config = dict(
    encoder_arch='resnet',
    model="model that answers yes/no questions on an image's attributes",
    dataset='histories of elementary cellular automata, time running down',
    train_examples=295000,
    image_size=32,
    crop_scale_min=1,
    horizontal_flip=False,
    translate=0.12,
    rotation_deg=10,
    questions_per_image=4,
    encoder_norm='batchnorm',
    encoder_activation='silu',
    encoder_channel_attention='se',
    encoder_depths=[3, 3, 3],
    encoder_kernel_size=3,
    encoder_stem='single',
    encoder_avg_pool_shortcut=False,
    encoder_widths=[48, 96, 192],
    fusion='prefix',
    fusion_encoder_width=192,
    fusion_encoder_layers=6,
    fusion_encoder_norm='layernorm',
    fusion_encoder_norm_position='pre',
    fusion_encoder_activation='gelu',
    fusion_encoder_mlp_ratio=4,
    fusion_encoder_head_dim=64,
    fusion_encoder_fused_qkv=False,
    fusion_encoder_bias='all',
    fusion_encoder_qk_norm=True,
    fusion_encoder_parallel_block=False,
    fusion_encoder_dropout=0.05,
    fusion_encoder_inner_norm=False,
    fusion_encoder_positions='sincos',
    fusion_encoder_connector='linear',
    init='torch_default',
    residual_init='none',
    optimizer='normuon',
    muon_scale='match_rms_adamw',
    lr=0.0018,
    momentum=0.95,
    nesterov=True,
    orthogonalizer='newton_schulz_5',
    adamw_lr_other_params=0.0014,
    grad_clip=1.0,
    steps=11000,
    batch_size=64,
    epochs=2.4,
    lr_schedule='cosine',
    final_lr_fraction=0.01,
    warmup_steps=2200,
    weight_decay=0.2,
    adamw_weight_decay_other_params=0,
)
Rows from block 2 of the fusion encoder of a small model that answers yes/no questions on an image's attributes, named by matrix and row number. Rows with one number belong to one neuron. Each number is 128 + 24 x the weight over its row's rms, rounded and kept within 0 to 255. All counts start at 0. Numbers have three digits each.
After each neuron's rows are labels from the 100 texts, of 14976, where the neuron reaches its highest value: "fires on" is the input token at the peak. Only what is clearly more common there than usual is listed. The data: histories of elementary cellular automata, time running down. In brackets: how many of the 100, against the usual share in percent.
# fc1: MLP up (fusion_encoder.blocks.2.mlp.fc1.weight, 768x192), inputs 96-191
# fc2: MLP down (fusion_encoder.blocks.2.mlp.fc2.weight, 192x768, transposed), outputs 96-191

fc1.474:122126127150131138077153106142126164129124120090100184176186102111139121109133111145120139120115126110092114146138151098128123137093144113101125151098110094150135129137112145108139119130146120115127168147147119145146125137129145123159189101102135115155077100125136140133125152116138115160
fc2.474:112144136136112086139112106095176116129129098147205097101071141099136140127155138141142119151089112137154123159128127150130086134130102104127128126151174140100137132131133164121140131111097146128131138117119149134132141147112163151066050161130129148124174134151137135115177137159123136112
fires on: "dense start" (71 vs 6.2); "001 turns on" (25 vs 9.7)

fc1.406:144122113085123127117159129108126154136148104138167111144164115101152106104128146138136065116163150134124148109118124129125175107137117160133125153140153139088160107167112110155135107146066159112087121134104089137138134129158080117091105150178119104153151127174137108150154109165107153095
fc2.406:146106165177134135122080125166112076081136110112104124124164145105106096135133065123139184136102106112148076135120137124149090117119102120119145106138109097179135145099171115125138163128159113139140117141144147107134108137105148144155138117085170165112115116106104138118126100124146130128
fires on: "dense start" (72 vs 6.2); "101 turns on" (27 vs 9.7)

fc1.511:110154148122132123136113130142131124164153142130132124142103109127104109132133161118116117115136116166108097133120120127091117145134094152142163109095080139174132171146131164106094158140095127182089110106157132126106102129116129145127072115122168121090094147109113094102059113097127117099
fc2.511:144108122095134160159155147166149079151115082106131085109110139083141172104129145118160121088126101130161127124138145141099136131129136148093156119130097146132125097153116123116093142114107129132140142131094095124167143146172161097113100160135126129097124123168116123127115179170108151183
fires on: "large cells" (92 vs 8.2)

fc1.653:088071132113107128109132178140159118093155100123136120133171144119137134124158113109109107109147132106133112132093123162141101175087169139082104094074142093145109151144106105173108095125155137126130096128103138192172126122101154110132165110119143131133134149093135141128111112096136123160
fc2.653:095161086098111117165096113112139108118102128157122143123083135098162093110137175138151134178123139138128150117146148123085113118102137102148145119142131155126132151106103148098133126101132122119142128116113119094135143146144099163082129117173090114150148134131100111153166134126072150070
fires on: "large cells" (100 vs 8.2)

fc1.434:142112129104116141131152139101084148161171130082103147113100073080111163101081142127095124151105147108115118159141131136122135101134159113139162149111123145135131079109173128164140129112132127132115124148115124120137103150160159123080156129123076136134135127153124121156127098175121086096
fc2.434:079137135124154094135088097155154127119117146127129110132114142159119123146130116147105166094156141157111136102110151107126119144144108137122129073121098078096142199130131133127106124127138131122123140151143118129130135090113142167170110135138162142079115154106111142129136136088157123118
fires on: "010 turns on" (57 vs 9.9); "dense start" (43 vs 6.2)

fc1.663:170130118087138117120170167127138121155093155133123149084140094178150137143100150164115110141137140123059152135145123129163140132160145141144114079087097127099179141151111144115117116183136126127119095127107156100125119114167154131124119151101146114136105086137143137107118112116122139091
fc2.663:164173150156140077116135142137121134134147126113123101131137127120114127130106130147118123088108132121201104109098117158121138150123111134133138093161180160099132084167179129159149145118151132119139082136140121116171119133124115096164125131138123132150115121124127093109102109119085068156
fires on: "110 turns on" (95 vs 9.9)

fc1.507:169111094157115120117115115156150135098140105131129133145127093167131108148113175110152157125125127137128154131129129143120157147144171066111123134160114100110130125147135136107150110129083113131120121124126171165103125110126091098143138117159127062178148134109125135120137134085146170150
fc2.507:138094145091133137155133162110077139163141130100133081158142134157135120099093111136125106108159108186147102132084148103164127083110120148115173126122103160129100139178145102116106117124149127120150124143143118117157165104116106131144113141109072168127162146146126112144113110090114104110
fires on: "101 turns on" (69 vs 9.7); "010 turns on" (27 vs 9.9)

fc1.713:119128163130127146100089113179150147139163110127130125084121158134149153117095123104115093104079138132120110111065148114125160150103124073103157137118079154155096099106090157103110131136111120156108139127131122157115145125129135153105170149145136132158142129149110157098127172081178125163
fc2.713:107082096107117092146112142124100132082108166155107131168149116113088112148105180164130139141181143105100160138174118149118069122144159167151117113168145088087146113142136111148134137108129123081144157099129130134136087155099168107132093075144153136104121129117163106140095090154102119127
fires on: "110 turns on" (43 vs 9.9); "101 turns on" (32 vs 9.7); "011 turns on" (23 vs 10.2)

fc1.525:092116111095121147133136136174135161097129121158168083134138135122098163097130154100134087098126061139134115151144071131118138156144110120134100121112083125120113104122139141179111147120128084106092156134099119125129155104124174139159174115112109127095107101156119140174151122121161129119
fc2.525:173128098120143116122152122137097136149144129140130138149143150137131149166161122106104146094108134106113147108150147158122167151089083101121125106087113091099140127090130105132125099141152113119089136103058127082145161141167102169111114143155115145102135103140118096114143112125129130158
fires on: "100 turns on" (72 vs 10); "001 turns on" (28 vs 9.7)

fc1.216:140071103133108118103140146116134129133099100148126119134111114169160117116102126136164136078138142125111137129113126104134106169110115104144119118088098095098111176135151110149108104127089126133125145167087125141128137185097133126124119109142132126114136085101162123138131166123135122131
fc2.216:153102126120106110096161148147131123093109115135118116129111134184101133129129142133123086140095099085131114155147163145107134154139128125122139117167210152096089140145115142132121113151123152117131107109155099144102152092153142145147120151095097110089105113133112141145167095125158155069
fires on: "011 turns on" (42 vs 10.2); "110 turns on" (34 vs 9.9)

fc1.297:088072159169170094119163142142141113122118104133169157163115172114184116115147140158109110134126156116141166098101110108116151102191123136136137117071135142120129186123138130105122124120113125164138132146139133145105120130123130137106138154121104130146128144146140116094159156129142121122
fc2.297:145140129112150097112102146131111127134108122128136119126096128144084128147054132124125129145114064139174136136145155133126104135104118143103120083176143116149107138147148153086115084130140153120128113152109092146137158108153098124166110137151120132076107096131130147126117141140136112115
fires on: "001 turns on" (52 vs 9.7); "100 turns on" (48 vs 10)

fc1.471:143152101099131095163109126143161123139101118097107124164102131072133125117140138184188107160108144152085143149159163148096150120110132079153147133147086128134147143116159112139123104115107101163115128155123130106172131130133129125127131146091123152151113129184061127137099113151113120077
fc2.471:100136105122103136132125134126166189099169121172147116117095167119117132110159118108098147109115136157098142153120127143138129092115154134140087166096155135136128130148126158132162125133109183132116095100147104102100145090138142092134144113129106114149124114118163164132147135116151180130
fires on: "dense start" (100 vs 6.2)

fc1.581:118166137153144131098124111136118171116124147109154102148117138168112159117203133132117133109125143128131141184110117116098126138153152140113118116130105125107135110110124108112151089062120148170104142147067140149109139121100114109171171112122124114126175121101129132150148120152122121101
fc2.581:168111125108117144151161131141131100118160137096121121161156124121144106159074127105118142139130131104078143072152109126143158117092119092102112138093130141174116158141129107125122125171131119077131119120175170132138159106150122097157130133156139130143098130143109087129081093082096119173
fires on: "100 turns on" (78 vs 10); "001 turns on" (22 vs 9.7)

fc1.484:099110124131127140109111106139132115128142120105161120118111124085118120147149135135103135110097117127120182137163067176120160112142093069121096088096111132133106132111170120151139126112145098169098163115144152123137137103129134130125164153135123122126137104159092082135148105116093111149
fc2.484:126132098090127099124134162148070140106145123120175132142098117093122117117184140126080101153142106153126087120150120114120147115123167086099154141138075121133134169127120111118105098109134067145102144116121106137143138158113133117135171172149108137118133131183145118158157098160118138134
fires on: "100 turns on" (78 vs 10); "001 turns on" (22 vs 9.7)

fc1.3:120153117124156119152112090126146136111088161115148132129150128106161120139125144137156088095120147088118137134135120097073164165164102131146079140120146156123093163172116131141113128161107121134138076149116159087092130111148130153146109087124124087166141079104158101089087117133134101138
fc2.3:119130133139106120082156131136135127166153098072147145099123112118107135107128120129114170131089124162116123134108136135130108097111116144141122127138134114149145123141128175111134114144104167124118149095061147132142137111123114096130111157132122120168143122137163114100085131131078116159
fires on: "large cells" (100 vs 8.2)

fc1.645:119126115099101129155152148125117095139139177112138151110101124090090110094137151136109124155160140142116143172102120113140150123117147089127106147163110125119089151098096123156144119101120115132131133158124115129155162106087127130139129155119149123136110158108144140170104114128147152146
fc2.645:092132136115140125098077094170175093127139086149179107096139154166047153154117143100101173087144190122188149148157084151142145102136110114122144065139101131137141098124112150118122151141128114141115092104125118136102122118124106077115135107119126149107148108120127119152124107081113119111
fires on: "110 turns on" (51 vs 9.9)

fc1.101:149106135142137155127146125146147143179147084138109114104150145147164151106122117147155134134096118135088131182142128148126153153111137141111126129099185117104136098119100145160090128113134109159179115105098122145162127105159143126121135108152140124118145153098169097141121124118119101120
fc2.101:115114135146112102127085131074131131051086149133118121149143136080133134134140142102123162108143146105138151133130103128160095143167158096181131130182115076133099138101148123100135131164152162126130109137081123096113139170123166110094129123139153136141123135121082132131145177139148129151
fires on: "111 turns on" (100 vs 9.9)

fc1.733:122127133188169087140113110153148154150137133121111161101153131126092127155174128168148175093145144143121155136120134120158092121122133103125122151126119125119166151151094104140114148117148090128117123146139135111117098145139063176157108138127139160152170141154161099114149108126166123074
fc2.733:146145106102090174106122113110121108104099129135132091065154121147061137146134125074091136142131128119112124136161106108128146122113094153136112095128135121155093114121127113126134117130117170119135100112134110139129156167116114097144161150147117109155117113134132138142102135122102129143
fires on: "sparse start" (54 vs 6.1); "101 turns on" (37 vs 9.7)

fc1.209:122101159161107141111176125094109109155163122118109141147112160147162148137134110084143124130128092101170118147117102087121109134124111126122166112116175139113106121114096145138135137127092101124143095143125139108142142110120101174148102131113130099109157167084151122133115084131115136163
fc2.209:127136093141076123119136064167129175110173114093088131142111095119083136119135168126178126122076128144118158144134114129128122132127115107145088132183123112118075108155143154144106158146118134157137119133139096145148125161121141092111079140144143153134146133165122136117136141086138092093
fires on: "large cells" (100 vs 8.2)

fc1.575:105113120141147126116116140139115104159158129154131102148095171072182102102126124172145119140123139103113140182148108158143118093097102091141162127136097155151109157149096155120140113110131114157130111124110129120131131121151152114103131150119155174180149118187134079125147133129114110124
fc2.575:128151092116127126160125137159149141127119138152103127163107094127085145140170155127144136129131158127165140132118104149122132133104126124141123119126139114139159056151145164097086150106169132122117105107108098128093086154108114096109096098156126135095162101091118181135147136125120170086
fires on: "dense start" (70 vs 6.2)

fc1.142:080127178090140114104170113104103142161115122127114115170123188152126099131137124079099132100120118131161127179118105112145099126118134136084131121139106107131164140120194109145150084126154103113115153149106119108130119145108145158141130177092141180088219147136092111123097113145106103119
fc2.142:168083093113135082110136098146083101114149086101152125107136115093119151108121126116137089155143131121104164124116148103102144142115133145131130082159121092130112145143109121132106116165115116110127088117181090136148141151136122105106134126166120171113107141137137083114118090089154132137
fires on: "011 turns on" (39 vs 10.2); "100 turns on" (35 vs 10)

fc1.755:143133146137137131099109137115134134108125120151080142178145108145134151110094136117133134154099154132081114123089150143182173128127089133131086130093074122108125149159103114074097130128140143093115122161113158124153076123119124107133129117158130159084118139079125099124134113160114084080
fc2.755:128106135119120124140116152141118118105116115106141116154142113115102128166167127136106091122127139115180148112153161128086107171110144133145193118172129132126119112094153147147136107154123097124137127099123087136127178137166134132148138160124154122182129126133113165114159119132099155139
fires on: "100 turns on" (45 vs 10); "001 turns on" (40 vs 9.7)

fc1.443:121131133138153079114173142112072130138120096147139084105111113164120120132133179074101109100068080166130087116163102121102103120134124134129154128113098164084119116160140145169087143098163157165109166136132129136128095141133144088123149137144096125152130146140130140105142136133133132126
fc2.443:127146141109119149137110131105127133064088135179143145117122126147119109120135105141106138127125110106140164088131125124110118131135113149095166150130095127126101150125080101155121127122150180092126106146122101099119155127131126129135125208155167144128135097097073109118146100103083143133
fires on: "111 turns on" (100 vs 9.9)

fc1.286:109138112158105156130121122162134119124094123135108123140109123097141151111160106087147102123131163083088118155146094127123152121155110143143128168099169161124137094136108111154131125115115130134132115141078117083102140126122087139102108163143135159157101154150135102132140127099152139135
fc2.286:168168164141133153098143107113158124138136121156096137105150131134147143174122139095090149125125119167148106090134159125104118129110122142130143111141100120104135103126124145108149153127128155107114086140164100169111088111091179134151114124092152125133145103150097144146139123129086125107
fires on: "large cells" (74 vs 8.2); "100 turns on" (26 vs 10)

fc1.111:100105109134123118096096127107134135131081162175064140129132096100154137112146122142100120155135148144076123152132115116122136132117130150115124133130082151112138102126131125118115145166121145171151137099181144150130098105156121082133167145139123112165140057155100085105111110141140150130
fc2.111:136142153099152121165147146098082108124180103064161089155073121133123137118154167142141096089118122095128113137130172133135103140163107151134131115119157114156123160114102118122123143143126126102078165146133125147133139133155120148138108137152137126120137208114166160146139124123110127105
fires on: "010 turns on" (100 vs 9.9)

fc1.202:151109088127102116143097134153139112092155114097131155123064113096154141129126127122155092120062101147088134132123124188091134128114151128092173135104085140140156139136141104107157113128121160153096126127118129160145131102101176142140109156142115157144104152174117160160104105110161116139
fc2.202:118125137088147161150103108122135134136093145142094172124062123092121135133138103112109155120163135138089116166170164155105159135101148140152142116141129154111157127131157167109140128139127078134125143135106110119146120155147128118116104070155165159095104147138093093142141137117164142111
fires on: "000 turns on" (98 vs 10)

fc1.607:128114110139135137137132134108113182151190134120125130090168147140134092102126106125110187115109133168141086086129128108109095111067117128134143135106094104115090167131110170153174150144117122086152139116124160096120100098150128158126116145100138108125145119149154105131139165112141164155
fc2.607:163132132125094126127112130131134103119084147159130111110100093146112165158084164115149112137140133107115154162142107145146191142156160133172149078158163130115134086140153124090131091121145117153138110144127083157097131135105097082133130130138135127122124142124119150117126096105141087114
fires on: "001 turns on" (42 vs 9.7); "101 turns on" (31 vs 9.7)

fc1.568:131153152157137157145150118111156118110136116144098115166097187128133149131106141133108141152171116125123116144123155138129154100112139133090152153115139136151135101161140094127136119093110142136171124126158072119171086092079137119093126143139128146094097153110131119125133125146082119118
fc2.568:112142081138133111112120164129091094127138156125134130122093124079127139111142110097177116160119092151134181164141145110113127161098100145158152098162104102159117112132079142142113089166130118144185119128147128106157121161133145145117151149132131092127163129133110173107123114123144105133
fires on: "large cells" (56 vs 8.2); "110 turns on" (26 vs 9.9)

fc1.735:137136130110142136140114132098115148094094142122175129146153142106175131152117132093149090124154105088110148115144117175148110111145146169104133135091104127084127122148089134150086161107151134137142114151142113126096150129162081102123178131195112166168117084151134135116076144137094143178
fc2.735:124142154119092155165149110171165137127156147123188110128160090120098122123139124161100189115094133140150103097154174159105119143106101073173106128148135127148118109115152148119118142103117092133142073164118130122156105127097136121115088133145139124123124162122137144145131154114095084093
fires on: "000 turns on" (98 vs 10)

fc1.731:123105117108118122084110152172115105139091136129128080166127109128136081112148123130140133116083133162147133158144138153108126151156142128087100128121122166106126144150101081135095081110125158144091157107136146175132170122118123128167107135141110157128106075163131117127117126113120110175
fc2.731:124122124141157150153134120089168133124112137135117161119097103150108129141136154098092115139157107081082129159116115131097122154118157158074159109104087123143134141122122132125156096136124125100139107141100091135135122158134122153133151092139093116136139177108130153131110109093148163149
fires on: "111 turns on" (51 vs 9.9); "011 turns on" (25 vs 10.2)

fc1.668:079164124122094142105124118142161110141176129129143153118123104112172133162133100134094177109091144124160113126126115111126102135091096153124120118108110131164136129136170092155125164145155111100121155120122119114137128132137162136154132127124113146131107114115088082196141165148113117130
fc2.668:148119135104122134139102124162080171126098113123132118131110157114129172124109129166157090157124112163098150131119141161138155115184185122170149128136144108115146147096118132119113116164103107110128111143119143157124107124122121121098119130183140135117130131129155166105127111120157141090
fires on: "001 turns on" (57 vs 9.7); "100 turns on" (43 vs 10)

fc1.408:134133155121124130129113119128129108110175153108122077133120129114149127151141122154154201114132129130086129102100113130126133134129146115149098109098146150106139127153111099112106084060109134128092142141156135160127140140113103113139105112121138109165117156157118152164157122106084095174
fc2.408:134120141154119136144134159128105146175125084132102151125162128179143152092083118105078075156152102158147134118105091115179113119125109176122139135158129103120132116125098089110143165179109110119123147095140136118159119109126105131150141126150100114121169112118144094091139132126164176065
fires on: "101 turns on" (96 vs 9.7)

fc1.339:110106131097132139127122127147149154158121126108123124151067156071145127142135168147144132126130157122104130155164087147131177102102132095123133128128142130111088127137139127163155118133179114150139111134119098091169150138115126116099145159100098159165116106173130142161139136117117090111
fc2.339:142175093116093151161131094165162155131155147141106120119116111109119185151152132163098147133113089129141130112123138155099137125094119112129153109155101140134122138111145173120126100150124116123114147110114091112122181141111155098134105128143102120100127105137142169139173143154108137151
fires on: "dense start" (83 vs 6.2)

fc1.53:112126146084126125125130149140123133125126174146119091127118114138123068129093099150113146146128144125161132119145160125126085110160125086105131139081100106108112153178124111106134102105124126125119145117142118175167160140122162118147136178153083147134130123175107076143107094161166098139
fc2.53:158127137127142130129112096150132132157139135114106128165110157142129113151128156159096093133150121101138128149116110153131118105139169139136061075134134067151146112090118150137145144105164136122141145151124126125121109098099060113140127138153135077140092137109123184125119166141134164140
fires on: "010 turns on" (90 vs 9.9)

fc1.120:109139116143123095133162160107144163179107155148140134129124122120084104121134161152116101127136102119130168124108166096112131087136128161147142126131153120106165132140154155140142156167121143149144118102128160153134108112112144141102096090111116122140107155157080113118124148098115132125
fc2.120:166146158103135135105101103156139126109132091148122139150137105151099148133122096145108155097098148174169080127122121173150116112165109116097133095137131144127096085123126134133118134072121146123121112139149080095106118148109119131124129155148152122126099129144162131142120127157122120097
fires on: "dense start" (92 vs 6.2)

fc1.424:123096114103100107155116166135122101165175154081123108136133158133094152115094101146102140132136125092198113122105160134113093119094083106126128124116120118130146144159142100105167179160136143134153139091116127121124146122127159111120174129082131114149111077073153131112121136142152114079
fc2.424:095124146149161126124109118119137159114096118163154114125084137139140099134148141114172116125108094160093135138118119136162125156156175149085106127145118137116113099080141147144129084115115092141143109146116163169129123110126121172147085131139128112137136146151091155104110108089121093164
fires on: "101 turns on" (44 vs 9.7); "010 turns on" (27 vs 9.9)

fc1.458:171162142119088118140140163144112134160109155102161105128095140138114096104039121132085128142132143142109120133138097145130142100124119135122116118076165107133130143157159104123098141119107155130184134089118114084079127087124146136155178153104128128134163108121167107143146119132112128130
fc2.458:131120076158137129119153109105124118123143140134129125120118112088140139119136149144145111095110120121123128175086127146152108142117142135111112130160116179115133119155111129123115098163150101147125082123133145158188104179150133122126123129152169076150111128190121117132101121099128135115
fires on: "100 turns on" (55 vs 10); "001 turns on" (45 vs 9.7)

fc1.14:147135111095105140154118140105120112101122118144141125131095162155119091122148100059110153105134126126079130102146133165154129094130129140153103116149139104149156181142126113155124090094165177163134138130102130130140149086095123078105156067179107168150107120128097127147131136110108150149
fc2.14:147150111136129130131109116101120128137171132096126106117108122129139106124137142143151168160104161123095115138131105134144089105116167095194131108166134112071119146118132078053123140169125136120160130115087134122195136126139096140109117122161110161119115162109108116140139173104123146126
fires on: "100 turns on" (87 vs 10)

fc1.334:133111119158120115093101096143126160115141161173166097122096110157101101103177144125155126146138047119089124182157173083146135121163142152140089149108074129114194085163118112110157108119112144158146132139147137149113144181105112144106110135120096145103123115146121111127126148118115115116
fc2.334:118112137093140136151138153090104133135144124119074150125166131084120118144117095154104122118124133107164081075083125165110115110107099114127102114119147106163095146133084130154098139115114154153150140138113129149140096114157133129149137160152150107191136141149125097147127128148153173123
fires on: "000 turns on" (100 vs 10)

fc1.405:150146097121096079113126106103146122137107123158112091138119116156102124154091115106152160189155091116175110119124126149116100153100102147125147154129101129166116135155157144140169093126113171115130083123120112128119151137100156137113128130136143155140105122157162118132128138136131110159
fc2.405:177145121172132124204159130119107136103070149113104133090122147107150125141154133057122101091135133101070124155123124100149103102119095128177131100152122147095141139125153099124121156159134155126139117115121118097135135153154161103141143102120113094081138126139144149113160103104139102145
fires on: "large cells" (93 vs 8.2)

fc1.64:079148114142142128088162132110137113143154135108149155102112152110129075150123199136104158157174117116127169137142139101079137115142131119114114094074158106129171111096154123130149073130114164142121117148106124102138178122120111120123175164129127106074118117139113115153142104151163121085
fc2.64:129141154154152115125118119121156111157126063126132125169133106145164172158090117175100172120135123151160077101135145174123107096134145138112149107114147159145161121161132140116113140137102114134159130122123135124128121148137110118147133111125107112144150141120092109130139118171130145161
fires on: "000 turns on" (53 vs 10); "101 turns on" (30 vs 9.7)

fc1.555:145109130139121113096122148097116098144163144119136111084111106122166078150097142166081160136140110137128145143159115165082136108146106093130102124069146153122117129152108113123133110105095143173104145118116178109119132085170136097125127102157127140155150174147142098158148128124147101177
fc2.555:114150150133138113127057108154115140159096123111153112155071140132098182074171122132111118154129120125158106162135122167141119144136150141112140141133104129132154133111176121111120170131142156090160120122127091156146122186108112121166151156135150115131096107129119137118152119131120183081
fires on: "010 turns on" (92 vs 9.9)

fc1.454:111196110114116100108168139123130128135080161140172104128120188141151110094125081120116144103168131120146134097149135112157155187106135113103149116141162103110121124114171144126092112156131133143111148130161091123155103102135146119151116114134096139092146084139092130140120149102127121111
fc2.454:138093142163129145137137095119119115112163132146134133092126100116161143117122155104162130080102140114096106167135155149072134087141089137128101216124093128142142163130109126172140147115110114122129125114090150104128116106121122132122129174101126108129067150113164149121146113152116104163
fires on: "011 turns on" (52 vs 10.2)

fc1.183:110086179127126127143125128141152120113130081137123108139146128123116149104096112132150118158087092141130138116119112133087126171120141149139110132092104088139139106153156129134128118137135160162117115120136134086181132151131133111137129147147083105095070130139135101071123095093139167154
fc2.183:103139155161115128166102169105147154125111155090151155158113110105121141151166140133152119122116113072125147153136140135118111141128123136114077115159136145102113180097131096146148125169122169095112099143130162156171160165126149086146127091132128135185157156103127081147087156160144145118
fires on: "111 turns on" (71 vs 9.9); "000 turns on" (27 vs 10)

fc1.230:098177178147125122144194141169108110116134119133154128119133144106138125124190109109083120114092083133160137121148115092141101119111121155143149069121136136126173121107132095152184106125149135136108131108155152128165148111126142127106154123117102068163098102111114143124160111130132136116
fc2.230:166123130135159081169149156129095138158150115096139087119145101112142142165127119122148095141113119150130090106057129130120101183098084117124137136089131129147103169146114110063061126134144129122130105129141130103138129106137131144131154121117173164147145098082148117115134131139132162134
fires on: "100 turns on" (39 vs 10); "001 turns on" (31 vs 9.7)

fc1.595:139120112137125154171138118158096135115117114131080089148146101109144151167117177096102092108147178142085089127067138103163132146073138139152124111138080119102129148144129124157148116154146103155129114154104111166116132183107112128136120139116114110145133103113110149136108158152101173105
fc2.595:106136152150112120134086130138105092161126175125100127141092154156149077135164128160111186102121108126167143121142119155136127089137155075145113134119162146111149134156155130116150137121118122126082147065170131134114108097119092091146094155112152151143151129126110118137153123102109134133
fires on: "000 turns on" (69 vs 10)

fc1.340:094103148147164137129087176128122127123129170134129124129117096137114165113092110160140135114125105095128133109140154096140130097144127139105077122146122157117177137156127109152135185102142134152123154129100107111155117097162179122157148119121153145146109089093105162135128121197138108142
fc2.340:149137129121129125135165108116124116113131071093150105158149142107145096123159141118096101162094134142121132141130107191100112133123123129159160108126141125143069104099091121130112137166112163086100136127154103139135148125101097144114121150162142136135128144167137088092119141111088154110
fires on: "011 turns on" (98 vs 10.2)

fc1.291:113079137161125095148129158123147105100123151116125105111107108171105114155110111150053149118098127138121115083097134146130122107127136157117144141160101138156162140159115151126154127127150139110090125128145137114122090121123122111108131117115128180154155123131139174154136113134114121122
fc2.291:146143121096133169153148117122125118157123119127143130109150135118128148110114148119203106140150119118154141159129123135126141153115144124141115120103155150096103125119141155133117128134133131172124127126122134139111173160110104126109142135141111082164094080110141096085119126110160130128
fires on: "sparse start" (85 vs 6.1)

fc1.219:111104147068117104099119080144095151116122138132183091162137085130149092101149149114137073122132131133129130101145128090125126165160122135135154123103106128134114196122092151156075126116079121141118121134159145150105136124090152141141139123127128101107131068124158099117118168134102105137
fc2.219:104124135159110117131128123145129070162123098120112116119118145104067180125133145109152152154130094089114133161153150130083120070123125156150126117144138133150114120142120150114165112063130142145116131127133135114128145179127152100093084133128096123120155146122177111116146152146085109152
fires on: "large cells" (100 vs 8.2)

fc1.767:106144124083107126136091169087111150156105137162096127109130112165111118158093119140106142076140099188146114166141148100109096117111118122093085166116123111122145135132147127111112139132131143144100082098118128128093166130138150142108130172124112114149112133114133083113112152141144193151
fc2.767:142133111171159126125137120116161097109161161093184149163118138112120140121157123144135098141118142098110092071091166136122162114153138105139141077112139167130119136129116130154140106137176072101167160156145105096140130112152138121166122115117092163094156122128145174165164086145133079084
fires on: "dense start" (77 vs 6.2); "001 turns on" (20 vs 9.7)

fc1.174:101124117102136173105126146109108137115119098143113081129100151083140124167117132091135078090111104118114095096060146153109127069124081137117100145112101163144124117128147139120129108166143160150132110162180089151153128159128135132130134126126147145139124129095157112128149103118143124144
fc2.174:097138075123112105152143086130113123088167122144131124119137125092134086158143155109126177121137151097186126104127092112145091091074172144125171105122170183169149141113089128130117145141160136122109113134110168103133135148146119150105135123138118135140153086125107138128131107096098142103
fires on: "111 turns on" (91 vs 9.9)

fc1.233:093133113158127142137114133140118089098159116139081141165194139068126127151145122157172148108104072139124117133130155101103142143140112115121095126137127083137142111156198119126105088110131086132119137104151127067134167128144121142130132157127111155132135118158103108136135149118127117102
fc2.233:114131126065124157101148118093151140103149115115099135133088141133122113140129146140106099113105149123107136116116143155122128132149110159155133136125157124129104129151151124113169159120118184161160102113164116139146082154097107164124139088133192102115142145156121140111161135157137113095
fires on: "101 turns on" (84 vs 9.7)

fc1.71:128108097122143147139122106161105125109091169080084127147134103093087172166128145089130115080128129126124131151105098151143136152087103118146139170165125161125115139205147135150104102153164146162082139173068115155146115090134135130147146174126133145109052134192120112107109089132138138113
fc2.71:180115141150130128106151139126120099149183158129089103098111132170142098154139130145122142143196088189118114140162125149119137156154140094113130122099126105105128108098168148129154142143087134106143133091110114092113139142145112129125133121128123159130141135146123124152105137128054158142
fires on: "000 turns on" (73 vs 10); "sparse start" (27 vs 6.1)

fc1.35:092095121134142137143116151118100105167157120120122122122118110108132097133130121140134171140138151108098132122115147152130165092118159124161136131133119124143155137180115109070116068159157125155050146111114157124135145111149156104101133128143125095144155109170096145154116105118128102107
fc2.35:160164129153090127128137115129138153098108160131162094147116154179137153156149147098178120106119133156151159141157144136139152157099145120156132114089136136126103144104151107143168151100112127134168122097143103097129115152099096103140136152140087099085085141074141160143138144137102147112
fires on: "101 turns on" (47 vs 9.7); "100 turns on" (29 vs 10)

fc1.294:112146175100133158134103081147134144141164118139116126157103137138124130106131104083116124134158133105134137119160084126151137115129137131185122107148127100120120086140110080106111083142119101146162087102126168122096088094098106144115146117131204164121161171108132125167126147114115111112
fc2.294:150128122141175162118143142121102168136079096132131123117112081157145130103147142140147127153171101135112140131160122113132134153137146125097117142144122138155100105169130116094127180139160104124115124093140098119136140127145121115090148088116186096119157098138122110151147124124139157134
fires on: "large cells" (83 vs 8.2)